A small CTC audio transcriber, trained from scratch: layers 8, 4900 steps.
Rows from block 3 of a small CTC audio transcriber, named by matrix and row number. Rows with one number belong to one neuron. Each number is 500 + 40 x the weight over its row's rms, rounded and kept within 0 to 999. All counts start at 0. Numbers have three digits each.
After each neuron's rows are labels from the 100 clips, of 14976, where the neuron reaches its largest size: "lies over" is the class under the peak. Only what is clearly more common there than usual is listed. The data: short made-up English sentences, spoken by a formant synthesiser in many voices. In brackets: how many of the 100.
# gate: first MLP gate (model.blocks.3.ff1.gate.weight, 1024x384), inputs 128-255
# fc1: first MLP up (model.blocks.3.ff1.fc1.weight, 1024x384), inputs 128-255
# fc2: first MLP down (model.blocks.3.ff1.fc2.weight, 384x1024, transposed), outputs 128-255

gate.505:411423554500530463481467500500540500500537500500518500489462651500567500562487492500500500500540500500500558500447500500533500457500546576500601507545500500500500500500442500515500438510500500473500500500481474557509500590500370500452500500449495500510500420500537500500552537620500500473500500500580500500476500574535500433500500520500512500500500446500500500456555500544500500500500
fc1.505:500447561500500437525500496499500566500433500500558500496500500455562500573500500500500451500500500500500500500501514500576500500534417512536372509500500500500441500598500500582500445504500500639500446435500500500533418555498500548500419468500500500511500500532500500500500496500500557482433589528443531500400443500551500500500500500514500500610609500542500608500500529500500500500480
fc2.505:500500433431500527500484408500500500500468512408403500500500519410500500500508447500451501500500500508595553494531500545493418500500441500458598573500478493500490506500500500500500500500500500500500500500516526500500451500500500478500529500500500511548500500500500503481584625473477500589500500513517500481516458500386500500502514495500500572500450461557476485500656537500500589500500
lies over: /ɝ/ (60); /ɛ/ (29)

gate.490:500500417500523508493523500500500447436500483492593510500388494424500500483566500543500478466492445539430500455488572500446475559500498500500552459500479546552500482500500575536500493510500500521597500545431584500500500462500562420500500462556536500436500500436471500500500480604584500500528559440500441437389504490492500500500500548461576486431510479506548609500421532500523523341448
fc1.490:500581527418500531500434414529474530421500581500500562500500500500500422484471457538411500445500546559461434618473549496517523393463530500440475500500500473509403500537500470550514416430518454531500500500500500554500526500537484442500500500500474545446493526541543500446500433500500500482500513507521551514518563494500500478450487483500417451553500474461500500505500483499500496624436
fc2.490:500500500500461502500531489455542500500500559549489461500500383500446517500500500553500548512429500491500577500587500500500432571473500500500509514500500487500500553466539600535581514465526447530537500500500500500508558500500543524500500500557595486482500522500500479445500500498482383528500447478455500500492427524521459500500500500466500500411500500500502500500562394578585500410531
lies over: /ɪ/ (34)

gate.18:500500584500408433500460500500500505500451500529500540498516564449500440500505656500500500527500500500517500500500500500500452500485500500500594500500479584500500500545500500470500500622500500540500485598474620416500500529472496500472500536430500500500500607522500434500500500560500559500445533504556500500500500500401500500500434500500484500395500591500500511500546500499500551610440
fc1.18:500468509500500510500509505500500489500398556500603500500518500500400461500636500500481500500500500500500532423543537500544500438421500575500500458453500644500535472472500500458500500500500500536500500500500500386500500469500558424551499473500500500500446500500500500500500500472525500500500500509500595500500500500348456512399500415500492500500500589500500507500500500521500469500563
fc2.18:500500500500500500500500500456500559478556548543500464500453500568500562500457500500500431507543500500500500500500481520443500500478500532596500500455509575500560500500500500477459500500495500626500500504500423500471541478484469483500500500388536476506500678500480500500517500602500441500500577500500500437500500500500441500500500500482500500532500500500657500500500500500500500500533
lies over: /ɪ/ (96)

gate.343:500500500469500482500578549498445530552500500500535498500468418412500500628418518500500461543500500491510500500475500500500500500500604500500547524500500500500549483500500500500469500503521500538527500514376566500500500452500482500500500500416456515529504497500485485500423500500500494479421500500530440500500546529471510500500500500500500500500500466500500500386503500418500446521521
fc1.343:489575500500447516468540525524500460527451500593500500500500500520488500500500407500433488500500500500500500526559500408500500467574351500500500500500564500562478500441464613500548500500573500473500511500500500500500459500500500500500500500504500497509500519499537525500500500547516539500573527500500500500510500500546500521500500480500439504500500500500500500544500540495500500575500
fc2.343:402462500439500500500500485500500500539500530500500534500500451500500500459500555548500508440500498500500422549467519616510500509500503500500500559494471548500500500527459549514500521500500588500444528500465583500375497430575502500500526500454579427489588500522460500500500608500477500522509500431517500500551548468500500500477500437500514507529437571586543500500500567516473500500521
lies over: /ɝ/ (93)

gate.701:500441500500571448573500500500500500519485486500578500500472437514500500533605571544462520450500493500591495488500533467500500500500500500574500500497485500463500513549500500523500500491555590500500511436535477500500500532500500500500500500500500459490500457500601500572500500500500566575523530585514485500424413461500339468472632440500500557500500473500500445500500573500500471500500
fc1.701:553500496500500500581500465500500500500423569500500473500467518500598496500500500500470500500507427500552588463500500490500415500500500500573500500516500500500529569500500500500489512518506655500500500418500509541463500500406581500499500500500500459500500500530608500516549573529500510500500406500500500500500429500486442500541500567500500500500500472500500372500390501506500464500500
fc2.701:457417490483500503478508530385500500500453577429500500500500500500500500500521529587583489534514489500500457466500498500500500577500500504424424500612402500500500500500500598500500500440500459508486558453587530569540534500500500500500384481549500531500488456500563568497500549583500554422494500500512576541445500500500500500500500515500500500500475538513500542500500432573445500522472
lies over: /æ/ (100)

gate.129:557563457491567500371417500500565490476500500500500482500500500558500394443500541500500500568500510500597500500500500500500502425430500500527500470475500500500575500451500500500500443500581490480500500500500500479500500489444500500563634593500500500527496500500533500500500500500534500522500500509569543463470544500500515500500508500500500451477541500500500515498500500500500500500500
fc1.129:500500500500449500590500375500500394500500325577397453439611500502500500421500500500500536500427500618551500500500471561500500500561500403469537604535418500612500507500502550500500500449500500453500503500500500500500500484500578585500500563500500531424468588500500452510572500500518500500500562500456571430458500500527500505459500537500500539538500500526479500500500583543516500500500
fc2.129:557500500500500514459500458500500500513500500500500500500500466500574515423436517500500500475500500500500500500446500500432453500525500557500540486388445426500500500539500390476500582500500500496364500500574529488500516414516500500591500500500570500559500601500566547500593500500476540500500500510500545500500500500471500500500500500500521500500499435500500620500500488454500558501500
lies over: /ɝ/ (100)

gate.640:500500500468493500500468500500500550500500500500500500468558500524500500500559500458596508500397570424440597419448448435500462500517500500500500500493555581457500500500500528500545500454518505533500429520500500521459500500500512500500440500500500524439421458612500560500500500500510532542500561500528539500500500463561540500532428500566567500500524500500535500500485476500500500500399
fc1.640:450500574500540500417591500500500500538477466500500540548400421551500486610585457500500546500500432500568542589500551500478500500500500500462500528554438500500590500500500460500500435500591500500489446500500462500480582421500500500500446591500500497479395500584519453429500500500551432500500423579522564478500500500500500500500500500500447546500500628500500500500500500500500500500555
fc2.640:554500503500551500500500500500500500500500550451500500453430500500500500500500482561435417531500555500500466582486437457459550500500500384500451563500472416500431440415448500405500525441419500562500500547500500500427500513500500452441500500440500500556500465500419500500500560500500500500500500500500500516440500500524500500426500456500537500500597500616500500448500500570578435500500
lies over: /ɛ/ (71)

gate.666:529500500575463500500500500500560500502524500500500476500500487417456426500542500457564500500570572500500500458500500500462500500500500467500500493500579579524500435579474500551500515500500514527583455515508500500583411500460500500476500502500457500500501551454500526500457500500568354500427577500491542462500503500500500506500500534500500508537449500524500464383591478500500500429489
fc1.666:500500468435500500502576500551584500500500500449426500500528500548500564500452500450516500453470457518500500427500522500522500546500632529461475564500500438409500500500496519384549500508467500469440504500529444500453597500500500500567500494500564500544500451490536386500500500549500582436500500500574500500500500530441537512574500520500521453470435444500500537500500500563500535500500
fc2.666:500500506460431500500477594500500500558500500493585368500508500500472594500500500472500500500600500500429570500500518520447500478500446500476513522469543460544500525500474471492500500500538559500541387515500500500576500443508504500500500500500480500468418458533500518500515500520500500514536500500434500397500500536500500437500500560500500487500568500491474500402500561389500511443500
lies over: /ɝ/ (97)

gate.13:561500500500548431500560500500500583500500500500449523554500418521545571500516648500486554500500528500530456529500500640444493500500500500500494500500500492487500605447500500541427500500500500500490433633559500483423501559500500500500513500500519500500448421500500500500500500433498495500500430500500538500500500500457550500500500578413460527500541475500500500500500393500433442500435
fc1.13:545500444500441500588500500538500589595500415534500500579477500543500549500545676500500500500524500500565500524562500500466505500417497500578500500500500482558500500465445550530500512500500465518500500493500500500500500500600493540470500560500500452473500500500500500500500500474518526500500401563500547524490602595490543482500500511437500565493500500500393500500500480500514497500500
fc2.13:500533500455500466500452500500517500500500485500589500502495394500500457500500500494400426537500500475496483418500454498500500500483500452500500500503500499500500500356485476505500611587474558531500500535500500426506548500556571500471453500500500502500500477500500500500513477500500459494500612500510500500500572500500532500500500420620534500586500443467500507545547413500436500585503
lies over: /ɝ/ (87)

gate.549:526552500477500429500553500541527420474459500573500406456554500451500500483552500458500462599513500500500500442536500561521500553566578500452623544500500476550500500500500419500500500500500500500543440500500500589500500500500445500465438500500419500500545402500500531451500546500469439500440500500500476500500500500500500500500537500527441523500482500500500459487458577500472555500500
fc1.549:431500500500500500500500589500500500466451500439540596466569500530500500500500521500500426424430459515451545500500530500559468500500500500554455500600500500540500500534548500522446500445565500450500565563423549533500459500481398570500577500500500500500545560500500457528515398397531500465483500590500500500500530500500582449555500536422500500500500500500500446500456500500414430500500
fc2.549:500444500541452500469500500422500432475559521444500500539538500500500395578500610500500482545453500500500500534500436500500592500500500500496500585446500500500480561500500500500500500500545500500500559567500500500500500579500568435500500519561500524500500432432500415529464500500500500552500449500482500500417500500500533439500500500396500500572450500500500500552434494436500554500500
lies over: /ɛ/ (38)

gate.434:500529590515500480500469500551500459500435445498500452500500502500498487500555500519598500500448500500500500500500450588506487360500470533402466527500500490416464549500500543526500500484500500500500470500526567500438575500490500500353500500500469487487465500495418500535490500500500544500454594500500500596500498500492500500500500427500500584500500416485495440500500500604537500510500
fc1.434:407500459525500500553500447500500498500441500569500500528500531478566500500500553500500500500500500463564509500558472552582500459499500500585500480500500500527454500500500500560500470448500476568479509394514500500500500500500551500500500469500500500500500494500444500540413500500549454496461500459500500504573500500548549459529500500500592500500500500500546500500505536500542516500416
fc2.434:407618563500500578500550500567447531576471500500433500518543500572501483500500500466447553559500500539531500524500460605533569476506423500500500412500505540500500460466500523533527500500501557572393463500443442518470426500524500500500476529498500522500528544539471500500521500577543568500563500555573430511500500500495500463500601449500500500500500527571500500521503470500500500451432
lies over: /aɪ/ (67)

gate.70:500500500438445500366500500443557570437500569486479500500500500557500500500482548500425500468500500500500500536500500441545489500464500500500500500500489500500596500464498520424500500500500471530500500500500520500500500500458500460453500500500500440500465500500363500500500500425423500432525413500500500570483500489523500500428480500500392500500500500566538555541500411534446500500500
fc1.70:500537500582500449606500500500500500538500500439500410520500500500471500500523500569500500512500500500500510500571500500485500500500500500562500500500446500536500490500477500500500460500500474429500469459500477431597500500500535500431549517500500500500500500412578500500500376500649500621436500500582463409487500500500500434500500500482536500440500500502432500500547575528500500533389
fc2.70:500500513451500500500500500503500500500458504500500500533500401536500500500500495524469500500500500460500500500448500648404500500500540500500500500465500510500500473500500527500500500500500500500465500500500524444489500496500500500526603500478500437461455433432500430645470500500408500463500525500534572422395379435500500500500500579538500445551451500526500416500545443583422500500500
lies over: /ɪ/ (100)

gate.610:500500555568569500526532500500500500500532500575500500500500562519500500520500581451500428541556500500500500572500445500500489500531448399575570500464540500456500559500500472500500500500546563500500500500566500500500500500500458556574449500444550439447462500422500500445500523531500500500566500500456500500500577500546568551560539500447500533500535500500500500500500529500563540500468
fc1.610:500500559434500575500456500500500500500500531430500500500500500500500500533500500500500461500500471500529500500485462500434500564539500500500500466500500500641525500500543452450500500519500468489474500500500552500500500510500500404500500547595457500500500432500461437428655591500454478500450549467500430538500500551450500562500500559500500511529455516500527500455500500540550452564480
fc2.610:500500389414500500430500416500500548574419500500500500447500500500500500500538446500572500500500468456500562441416560500546500453431472500500455500500500500500500500500421437603458500465500483575500500500500500542500464500500500500500500500500436470500500500500570500417500408362500566500500500500638500557500442574500500500500500500500479500500500500500500568500500500500500500452500
lies over: /ɪ/ (41); /ʃ/ (35)

gate.720:500500500617453426509500487532480488458513512616559500442533420500500500500554558500497556500500581539525500500511500473500500500551500447389500424500500500500500482527500484500412472500500500500572500500500496500491490500640500500500500500466375527500596500500510500500500500484431500419500535573500500535496605511500500500534460558500500500559432500500407500500503500468500500447576
fc1.720:500500500500500500500500480489500500471500500526500500423500577369500411445469500554500500481457433500478500500455500544500410500487469528516500532415447452490597500414540500467507547500509432500501500514460465559574500405391500432585546500564500500500425500500550395489555500500500500540500500500500500525500578500500500456500500500479500496500461500562500504527617572500454494480511
fc2.720:500500461446500556419500589500500500421500500480500415499560486500500514500509500500500500500500500500500535500481503569500447500500500500500500613500511500514500520500500508580589500500475500451595500456490500500475500483481500500500500500537500498500500500500594500543500500500500500577500500376418437389500500500500500440550500520500500597500551500500500455528500476500500500500500
lies over: /ɝ/ (99)

gate.555:500515562500488500500579528500500500504544500500492460596412503493487585457428500445483500501500536507658519518422500481450534500484469500500500500464472500500504500594585500500500500449500536500472500500500500500485500566500591500500590500500480373500500500437500500404542500500408500500500461583500500535437506500472500540500500500543605500458500486454608424437500500500461500500507
fc1.555:488508500500500500500483500555476500469500500476420460500500484508653452597432451509457428500500542567500474500455500500581532500523500516500445497500528440446435539500500599500500500489445507479556500584500620438500469399469444500500377500500500589482500482472421436500500498572500442500500446500516499494428492500500511500500500446500368644461500486389500482494416541500500503522595
fc2.555:490500498631570500500473405631500500508470592487500520533500398486500447500500507500500500500500500500503500500500500570543454581500510416567523558424500500500401500500500508500500434559460500516500568518500500490524447500465500500431500500500500500534459500500526445546500500521670500493521500334518456500451500433500500500500550500367500500507500500500434517506500451500535400460450
lies over: /æ/ (99)

gate.713:438456501500500500500529439500416504500500430397500574621500500500530500522500500581500520571500440500528510500520500500562429500500500500500430500478461467443485500500500479492500500500500500510500500459463500595500500437488500520500563500476500500500500500494500500500500484376500519526500500500350500500500500500500535500445413348500387500590410500434523514549461510479478500407549
fc1.713:500431500500536530439521422500475588628500476505500530447500382485403500500500500500500500505500500510500500500500500452497458500474500500500500515500465508500500500496500581500500500500500453596446589356500528586455500466500372500500538435500500542550500500500490500460500558500500458500459427404339500500478500500500500522500500619500519500500478506414547500500494500500533526500500
fc2.713:500500500561418500504491500500500500500448500500500437378500478530500500526500478500500500594500464500490652500500500500500550508500485500582500491586529497500500500500430500500552500500500500460500500500500500564500420475476500504501500500518500427500500530474500522500463442500500495500554440500439500452468479500500500500500461500387500500500448500574517500535500500500500500500500
lies over: /b/ (84)

gate.204:500401573500517426500500470473500469500426500499560468500421568500520552500500500484502537500556500503500500500500560500475500469500500500561412500500445500500524500500500500500500462500500554500468500466500598548500500598464531375432500593432560500500500545498409515500558500500568500472500500500565500500526424517500500519500500500504500441500501500500525573500500463461500500433500
fc1.204:412500500500516437420485559500455494500500522500500500500490500496441456471545527522466519500500503478453500500500566500500500437500514500500500576500448439500435480440517451520599435500589500438500500500459609593554500500500500500487500500500540500468500500500403553500408463500500500531500504447468500555466389516530500500470573458582425572500424501500456500469518500415500500500500
fc2.204:541564500425500500500500487500500589441536437550500604552528387500472500500515500500500500500500500500500500500500500500529500504500500533532550458500500500572552460455523499500500557500500579500500407500500528500548482500500469500468500584500500500526424500569599500500465500493500500486500500500396491555606500582500530596522500489500500527500500500500583500500582500500427555500500
lies over: /ɪ/ (85)

gate.416:500500500500500529500500500500500462500592500458556500455500407556437500558500500500557500500466500500500416500500500412493500500500500500500500592500500628500415448500500500500477500449500419500500500500519500445560548570500416500500500500539500562500500500523500500574500510500500457500500486500500556500470500500500500553500500520435435573500500500573500500552500500406412500445500
fc1.416:500518500500551426500500512389493500482500500360500449500430500500555391500421500500569500566541500500589500478500580527601500500500500500525583500546538500500500432500500500500500500549500500510500500500500468597500500542500500500454556500487500500362460464500481500414469500500500527500536500500500581500486500535446404500500500536500500500500500516529500444459451500500500500500468
fc2.416:453500500572500500561433500500500500500500500500500474500489500500575557500396449485500429500500500500567500500500500459500500453500552500500500500427500500500500437609500500500512456438500500500500500479500445500517500493500500522500500515523500500500500500514452500500500550500610515434375425432448500521500443500500545500629500380525401470500500500529517500500547548553500479500422
lies over: /b/ (41); /ʌ/ (32)

gate.634:500500500500500500500500489554565577517420500500627500557422500445536500424620500524602568500500500500500582500500500500391519500631500466460458501566500473500500393500473543500500613500500500500500500500500500500534500500500500546500500500500500500500500500500500500500500500508500500432500460500500544500500500500542500539508626500500500300500500500500528500500500500515435562500541
fc1.634:500454500500500500436523500409500444500479500500514410515500563500531404583486569614518500500500500457500500500464500443500500500500500500500500500494500500500521584500532500464388500583500500500500566500607500500500500500424500426500500574500500505500500500500500500500423500500500563500500500500500500500561500500416616500500500500500500557500500544542500457587500500500457660502479
fc2.634:500500484593500500604589500511500500500500531500500500500500500500500500500500500500500424500472500500500520500500575500655500496500500500500415500601500500500431500500500430500493500500500543422500500555500500500500500500500471477546585500500559564628374500500404500500500500500577500500374500500500500409500500543500448461500500500500500500529500491500500500500500500500459500500428
lies over: /æ/ (83)

gate.533:516597461554452467500500539423488500442500408614500565500500464500500500500566500589500473500500500500500591500453500500500571500581500500417500548535500500574500500441500500586500477539500500500500500500500500513500500562468416500500566574500408500500394500493418500500478469500500500463534473454500454500500500500512500443554566500359500500500500500474500500454496500500543500495527
fc1.533:424552500500500500589602575500527437500513500500446500500435500468500581500500500605500443500500500500500500543500500500447500467524500587500373500500500500500500487444500513500579534500447445610467626500500569500566500500500500560500500467500452500432429459583500397500500508500500500539505448500500500500466500435500500443500629575500500500500500500499500500473565405500500507500504
fc2.533:541414500500569500500501500500500500473385500500414376665459591500500500500439500500500373515450500490500474500500500500500500553500500500500532500533500500500500559524500500476537500500500500500483543500500500500500500500463556500482500500500567500500597500514500500500559500585500400500425533500500500500517608444500500500500500528545500609500500470564359572500500467500500544500596
lies over: /aɪ/ (49)

gate.493:380500500500500430500500500500500512500564500500500463500467500553500500500506401500496500500548500500450374526500500500477500500577500451500500465500500618535500500517500614500500500500500488500428500500503502462500500500500500533526456500500500490541448500500475500500500500504500453500495500500602567617476610547500500500500431500500503500500500500542590574421424520511500500500640
fc1.493:500502491500500476569466500500500547554500500500500385500500500500549500449500511529469500500500500500500423500430509500500500549606486500500500500500519556500500545500500500500441534500486450500494500607409537459500500569390500474500500500500526570500531500526500505500514500500500471500500497500500500500500608500484513500500491521477442500500500561500500560500500469488595422500500
fc2.493:500530603500539500505500500476500444512562614575442462580500514583500582500500563515500559500497528442491584463532500441500500559500448500531427500500500509567500500500439500500500488500436500500504500500493500439537500378500500500571554574495415500500594460500561596394518558500474592500540440535543500500447500492500500500500500500500480528503500500462466500506500500533500500500500
lies over: /ɛ/ (100)

gate.524:500500500500500427500584500591500500500587500500500500500608500440474500556500500500500600500500500500500500500500500500469500454500500439552396500500495500500500500500500500500508518500464449500500500500488500571502500500500500500500500500500385487500500500500558460500500500500580500556501403500500500439500500500500490500500500500326500506607438455533500500500500500472500500500500
fc1.524:445500500500500548500399496500500500510500500458500500500500442500608500453500500500500397500500386500500500569500572344500500500500485430500576500500500500534500613500502486500500457500500500500500500500516500500508500486422449500500635462500500500440500411500500500500500500500500500500500542475492500533500449500500500500500483584616500500500556487520500414500500500500477500500500
fc2.524:500500500500563500500443426500518500528500458500601500500500537500500500500500500500500551500581500500541500500500400500500500500500500500426470488500500500500500500500500599500496495500509598500500500500453531500523460506500500500529500595500581500500500452566389500544500577500500439500500500541500500500500495420500597548500500500500500500500500500611500500500507500500500487500500
lies over: /æ/ (97)

gate.295:543500500500500500500500496500536473527500524500466430500482500530500562485597500449500464433500500468500500500500500504500551467500500457500500475406472537488500500582618546604500520484500500500556535526500496500500369508500500500500447490500500500575500500475599549475500500455511500535577500500377500500433500500500437500500500521486553500500500469536500500500540500500523569424513
fc1.295:483495500500500500500500500519500500500500521484500540500500505500551474526484500495540491532500540500500500504500500485500500500500500530500500500533580584500573500452500472431500440500597500595500417602500494456500500500539452500500533500500500500504500500500398503554474519625500500500500500500600438494500500498500429500496500532500500500472500455491500500592469538495500500500500
fc2.295:500500500500500441500512500500500550461522493457471500484528500405500500500500500500522610490515500533471442512500500488471500500500500579507500435380500500528500500541500500500451521500500572500500425500500458545351500500500500500435500500500500500500500506511425468500516481368574475500529500500500500500500579500583471452500526500500500500497548449569472525461454500500500468500523
lies over: /æ/ (100)

gate.247:500430509517500500400584500382517500500500519500545500652510500500493558593500500500416486574505639581570500480484465560424500534500614509500500500500500500479500500500570500470500514500500528496500500399500497500505500426592521500426500500500500500500500500515500528500500500487500512563587500500399545500509500497500500500514558465500500500500500503505500492500510449518521586576468
fc1.247:500455399537500500500500500500533500500505500500579533501482500512500500500500500490499454594464564500500545500500500500500439500500500500500410500500598423587527500500500488550500500556500500500559411500500448500474571557579500510500500500466500495525500500533470500450512500500500500500527445541404539617623561413502470500500500500526500500507500487442440500477507500556534490507452
fc2.247:500471513536562418482557477500500500500548500542506500424524556455579500500500500500500500490482388467513406555500500500497500559521500496500500544438459500572495500500612558531527500500499500500560472500551551500554500500481452500500420480503500500560605500500440507500509500508533500487500500545500500590500467528500500472454500489455418526500525500498476427500500570500474483500397
lies over: /aɪ/ (100)

gate.635:500452548461500500500482500495500500500500463405500575500458532500500433500500500500500500500561548483500406500500579500500573500401484500500500500500500500524500504500500500500588500500500427415500558500415500500503500579519500580430500544500480492446500500525500529500500441500500432500500500508500500500604459614500540506500529500500411528410500606580590443500592500500500500534531
fc1.635:500500511500500500429448477509500405500429500500500647549500557500530500500500500432500596500500500500500471500500500521500500465513490477584443500500459536548500526500511551527500500500500566500500475582500429477500500500500500571460482500500500504485510500500571505500508435500500500500500500500505500500500572597544500611381463500484511500415540622541614500500473535500507497583531
fc2.635:500442500500595500500441500471500563500500583500500500500500500500500500500527500500500500461543500557500460500359550521500500420500570471470500500500543500435500483536538553458500509500500506468523500500609476500420599609579500472500500500500551500414500439500460500500428493536449500448500500500482500513500500500500551527480500500500589500500484500500500616500448500500500531500500
lies over: /ɝ/ (72)

gate.469:500530500554524570500477500500572553500439395500500405500500500467500516519500496512542441500500443500455500578487547500552578440574500445580500500500500500506463500500536500500500500500500447453500500526506501439477500584500524456487500480500525443500500500500456494535500458500465500523471495466500500549559521489500500613526515500500479488509500448430466500575500500500496496512482
fc1.469:509382500398442500500585500527500500498500500500500500500613448498468500556500525500482467473500500500504548500498539500492455574500560500500500500570500500500500500529500500472500424500500500500500538500515544500500462394500500500515500441515413500512525532452552515444500486500500500500458500518500500554466500451550503500452500450500500494417500500500563477477468500518451500500548
fc2.469:500497464500502494507569488457492500549500421500463454500574561500500481523500500463580495500500599499500580500500500500500500552481468500533502483507500500552500430500500500446500500500500502390500544484500498459477500436587445521500500500446486443500489500457503509500540500500535572500553573500500500500500454500530500577500591564500500481484450454510456500500500521434530500527532
lies over: /aɪ/ (100)

gate.674:428500497500619487518500500500500500397401500472431500500479500500445500496500500443546500522506575539445500500500500500500562500500500475500500478500527542506500500500500479500500497441449533560500540500500500507500500500500500588500438500523500513500589533500500500500500482500516500516500499500435500506500500483474497500500454485379627500515500500500500500500453500500499500477515
fc1.674:533500429574500511500501498556500500500500500545500500450500500500542500500458441500500500500500500500491500563500500406430451608451500500500591389500404562500500500500567576500513583542500476500442500578446541500500500505500479423562500500500500366463448500500455500523413479422542500450500546500500500529500464496394577534421500566443500500575419500463500478500500500472500479552527
fc2.674:572575500500494500500500477514489477464541474500500438528500480514612500500500500437487500514500486500500464476489408500512565477500422482479417438477571500500500446500478505477500519510517438500500500500508500453605507500500427507561500533456488398514500587469500500500453500500501512500500567430500500500442500573500500416543553518447608500534500500498442510608500563500500512524472
lies over: /ɛ/ (61)

gate.399:546500546578571500500450439542500527460628437418500500500452449500568542500500478500550540496500500500500500458500535521553621500531500568432500500537500500500565439448437484478474500500561595543569526534474460500532500536500408537500574500482537500539500533500500543387500500465500444500556481368459479450515500546460500500534500517500528530433521464459532541452500500500500560456474
fc1.399:550530500500431500500572512569500439590468500500521562500436500500500373408541500506480500500500500570417526500500452500458500424500500555541553553418455560500500543500546443500500429500571440500475500562468500439500500523442547563500570500500567500532477500547534570500573527564500500569500520538500500500481500523488500500445580500464500552456500500441500500574519500500580459500440
fc2.399:500500458584500500500500531500441500500500535532500500500446615500500500500500500500414402470500500453500506500518432500460500500500500567584500500413432500500500500500500463570574500500500529500500543500500486500500536500500500500541500475489529500554500500500500569500500500482538500570500515544500450544500500500500500500438569500500454500592500500571500500500538500500500440500530
lies over: /b/ (46)

gate.132:500500500500500500463484495459500615616500500501463535446519572538500500500500501500500491500500513472500500500381500500457451474555497500500500597456500486500514516500540500500500500500500500500500500487500579564500469500522500500452590593500573500487516535500567524424500500483500558500573548500500452500500437500492500542500464500539366488500500500572527561464535500530500445500443
fc1.132:500500626500500528500434436519500500467500500586500500632500500500601566500500500500463431500480484539445473609569463500500563524436500433611483500469524449500603500563482459500500500438500530500522500467529500500620499500517516500625465500417483500500500565500500500525500438500500500500413500500621500428556461503500495445500511500500500500500500481500429500520529500500500485573546
fc2.132:455499527466498619500500425500500416500500556491500499500512500500484467533523524500538500450500590430621596500500381491500429454500500500515500500558500500500433494610605529482431500499485575500510571393500550504500587529500500500470500500530500500500500464472494588500500525500466554458500540542500500500518500464555483461457500436512587481500500461492512500500535430559500466500515
lies over: /b/ (77)

gate.244:565500557500500500497548464511468500453547500463529500500499500388574500566500500500500503544500500521500547530549500547495500494478471536554500500631536444436500523500493505386479500500532574448534500500500500511436500500461500500500510500500500500403445500500500558500493500500557500500529500500500565528529539500407500461554500500500500525450500407536423508500474500443500472500491
fc1.244:500488524500521500441500500552500500500568500500582500574500576499498496587622572500652493500500500472506500553500500500558495500500499435500475478590449500516440500451500565473518500522500540495500500554500497500315507500500500500500552500500501500500452392500500560566549500500539500500500500546500578500500500551500508500500500505500500500500572469500500500500500542500473481500500
fc2.244:585500440466500500444500450467519500500417493554577476564500550436500466500546508444500515500539436469381578500500512507490482436451500585500488500500472525463483500478500496493500500500382452465558630462449556500500475444500424500485522621500524500401500500500500500523500500513574473570350500447500433534500500540500500500502504506551548549500500415580557516500551507473566500500536
lies over: /aɪ/ (100)

gate.367:500549500500500500409407435542500500405500500464500562500594575500500500500500500500500500417500500500500500500500517431500500500500520500500469500442500500473580396621440500452500500500500500500590500500581418500500592500500481500516500575478500578523500540500500500532500500431500500500500500500500500624613500500500542500500544500500500500491500500426500500542556500500382500500449
fc1.367:500528566500432511453500500500500462500500455500500501590500561440570500500577500500500619500495544606500500500500486500500500500500533429500500500500500475500500500500500500475500500500500500500500432500500395423500500500451438500500559500500508479513500500500500500500500504543500578500457400500500500511574500518433484572552530463400475500500500468500500500574500500545477500500500
fc2.367:450500494500500439500602442500520500500500500500500485500421500500477500500500469500500505500500500500500493468500500489444500500542467499503500500562481473500500451500434500531500500500559500592500500500501500500438464563500465500428500500500475478501500500500500514470500500542500500500495471500500438575500500500536500366500500500500500603492500500500500500500500500474500500400527
lies over: /ɪ/ (54); /h/ (30)

gate.144:500500593465500420530500496500461516467500500500568509500532521500500560500500500500500500534460436500455500518500500504500504500466500477500500606500500500447425500500479447500500539522477444580500500500500472429405500500577511500493522500500501411500471500546500500480546540588500448500400427538500441500548517638515500500500572480417500514500475397469522500500451500592500517500500
fc1.144:569500500457515473500500486500447500494453553500500500578500507500500500458406512500456500420500438369544447500462522491425571500500500518459448500399500493500500500413529457500500467500500456537441619462477467446472498516500439500506493538526500500500500488502500500399500500539582540500567503500500500500513500500500516500500553459500523523500500500424500500453500500500500500500500
fc2.144:500544579460500500500485509500423480500554500500500477462499579502500500397500497390500505501585500485525500500500500509535510488500440489516554508500500500530500519500500483500500450500523527500500500500497500500343496506500578500560500500327518513482574500535500495609500500432582500474500546506601541415459569501539500500500569500500476566466500399500496457534500500500500454500504
lies over: /ɛ/ (32)